From a checkpoint of a small image VAE.
Model: 48-pixel images, encoder arch convnext_v2, encoder norm layernorm, encoder activation gelu, encoder width 512, decoder norm groupnorm, decoder widths [32, 64, 64].
Training: adamw at rate 0.00087, 25400 steps, batches of 128.
Data: trained on short English words printed on busy colour backdrops, 45211 training examples.
Rows from block 4 of the encoder, named by matrix and row number. Rows with one number belong to one neuron. Each number is 200 + 20 x the weight over its row's rms, rounded and kept within 0 to 999. All counts start at 0.
# fc1: MLP up (encoder.blocks.4.mlp.fc1.weight, 2048x512), inputs 364-415
# fc2: MLP down (encoder.blocks.4.mlp.fc2.weight, 512x2048, transposed), outputs 364-415
fc1.1358,206,200,200,199,203,204,199,200,201,201,200,200,200,200,198,196,200,200,201,200,196,200,199,197,185,197,206,147,200,200,208,200,200,200,219,200,242,152,199,209,200,198,203,199,200,185,200,252,200,167,147,199
fc2.1358,200,178,200,161,211,203,200,189,200,177,172,202,206,194,186,199,179,207,154,180,202,199,197,255,191,200,198,176,201,184,198,202,201,205,200,200,200,265,197,202,182,201,199,220,196,200,182,210,199,207,196,237
fc1.1359,226,200,199,201,200,200,200,200,198,200,208,204,200,204,200,200,200,200,204,200,197,200,200,191,200,198,208,197,186,200,201,200,200,200,200,196,200,135,223,198,200,207,207,200,140,201,200,200,200,200,148,198
fc2.1359,195,204,191,163,198,199,200,203,192,148,201,200,198,209,194,198,201,161,150,192,207,191,199,169,190,195,201,194,204,177,197,202,199,196,200,201,200,262,202,199,197,198,199,191,200,198,189,196,261,191,189,198
fc1.1360,200,198,199,199,200,167,200,179,201,200,201,198,196,204,207,192,200,209,200,210,200,214,200,199,200,198,212,150,200,195,219,199,198,170,193,200,238,126,196,219,208,199,200,190,246,185,227,200,200,200,198,199
fc2.1360,200,195,200,195,199,200,200,187,197,205,183,200,201,200,208,189,201,201,211,192,203,199,199,197,198,200,198,200,201,185,201,201,200,203,201,198,200,204,200,200,191,200,200,248,201,200,188,203,250,230,198,216
fc1.1361,200,200,200,199,200,245,200,194,207,200,241,200,199,166,201,173,200,191,202,201,200,200,200,200,130,192,202,202,198,200,206,200,201,223,204,200,222,138,196,201,200,198,200,198,188,200,200,255,200,144,200,200
fc2.1361,201,200,200,179,178,201,189,193,202,182,199,200,200,197,195,201,184,207,144,205,200,197,200,250,220,200,208,161,200,191,166,204,200,199,186,199,200,199,218,200,201,200,200,267,202,194,184,199,188,180,197,207
fc1.1362,200,200,200,196,215,205,200,200,201,200,204,198,200,268,200,200,200,149,204,200,200,200,200,200,200,200,168,202,187,200,200,200,200,197,205,200,219,151,204,210,200,200,200,227,201,200,199,265,200,172,198,200
fc2.1362,199,203,190,194,199,219,190,188,198,172,201,199,203,197,204,221,274,200,181,200,194,198,200,209,251,186,203,205,202,185,200,235,204,202,200,231,199,256,194,200,189,203,200,195,205,202,185,167,208,184,198,202
fc1.1363,200,200,197,203,202,200,200,201,205,200,198,200,199,201,201,200,200,200,220,200,200,199,200,200,200,200,226,178,202,200,204,202,200,200,196,200,236,158,189,217,200,199,206,200,200,200,206,204,208,201,123,198
fc2.1363,200,164,201,205,201,200,200,200,200,202,174,200,213,200,160,200,202,205,206,167,196,200,198,196,192,200,199,163,201,201,215,200,200,206,201,198,199,208,199,201,194,200,200,199,200,199,200,202,230,220,199,204
fc1.1364,200,200,200,200,201,213,200,194,208,200,198,180,200,200,201,200,200,200,208,200,200,200,201,199,200,200,212,207,200,201,204,200,200,196,209,200,285,131,191,209,200,200,201,209,200,200,200,306,233,119,168,199
fc2.1364,200,186,198,201,200,205,187,198,201,162,192,200,206,194,197,199,198,204,205,160,193,200,199,228,198,195,200,140,201,200,157,216,201,195,192,188,199,208,217,204,165,200,201,213,202,200,190,185,194,190,200,211
fc1.1365,200,194,203,200,199,206,202,197,218,196,223,199,198,201,208,200,205,138,210,201,200,201,200,223,200,200,200,206,196,200,200,197,215,200,200,201,230,107,194,202,202,200,199,215,200,201,196,242,200,169,200,200
fc2.1365,199,201,196,200,184,202,177,194,198,184,204,200,200,200,221,198,275,200,182,220,191,199,199,229,220,185,167,200,201,200,199,246,200,197,185,200,200,230,233,198,194,200,200,200,204,196,200,169,187,154,193,201
fc1.1366,200,198,200,204,200,201,201,201,216,199,225,200,200,199,201,194,200,200,222,186,201,188,200,200,200,200,203,200,196,200,200,204,196,185,195,200,196,125,196,202,200,201,200,233,203,200,202,163,217,161,188,200
fc2.1366,200,204,182,212,196,200,200,199,191,193,200,198,200,200,203,185,258,194,209,194,191,199,200,202,202,200,205,193,201,200,205,213,201,200,196,200,198,248,219,200,200,200,198,193,205,200,167,197,247,179,197,198
fc1.1367,200,200,178,200,222,201,200,200,200,200,200,200,200,220,209,200,200,200,206,200,200,200,200,200,177,200,253,200,199,200,202,193,198,196,199,347,204,198,190,254,207,202,199,200,203,200,200,200,200,192,138,199
fc2.1367,199,200,196,199,192,200,193,198,164,187,198,200,200,200,255,200,189,209,212,190,198,200,200,214,210,173,200,137,201,186,150,227,200,200,200,185,200,204,231,200,156,200,200,210,202,200,200,200,205,206,200,204
fc1.1368,201,199,200,201,205,135,201,156,220,200,247,203,199,201,205,202,198,200,201,200,200,200,200,194,201,205,239,129,200,199,201,169,199,200,199,200,211,201,186,212,200,199,200,200,304,200,200,209,229,200,123,198
fc2.1368,200,167,198,200,203,200,200,200,135,201,178,200,201,198,200,199,199,201,206,174,201,200,200,234,193,200,180,175,200,193,204,200,200,202,197,193,200,208,200,203,181,200,201,212,200,211,202,202,202,209,200,245
fc1.1369,204,200,189,200,206,200,198,200,222,204,200,201,200,201,202,201,200,200,237,200,199,200,214,200,204,199,220,200,200,206,204,200,200,219,253,200,212,124,185,203,200,200,208,196,192,200,200,201,200,197,177,197
fc2.1369,200,177,188,156,203,200,200,202,179,201,186,200,202,202,169,200,193,212,203,166,207,199,199,199,175,200,212,154,200,181,188,199,200,200,199,201,200,241,199,202,199,200,200,216,198,240,198,221,224,212,197,212
fc1.1370,141,200,192,200,200,198,200,200,196,206,135,167,201,257,200,216,200,200,200,200,211,200,185,200,144,199,207,194,200,200,199,200,200,202,200,188,204,217,169,200,200,200,201,156,189,200,199,202,196,200,200,276
fc2.1370,168,200,200,207,205,200,196,200,199,200,209,200,200,178,195,200,200,190,200,200,200,207,201,202,238,223,191,203,200,199,196,155,200,196,201,165,200,195,200,200,223,200,200,206,255,200,190,191,213,229,215,192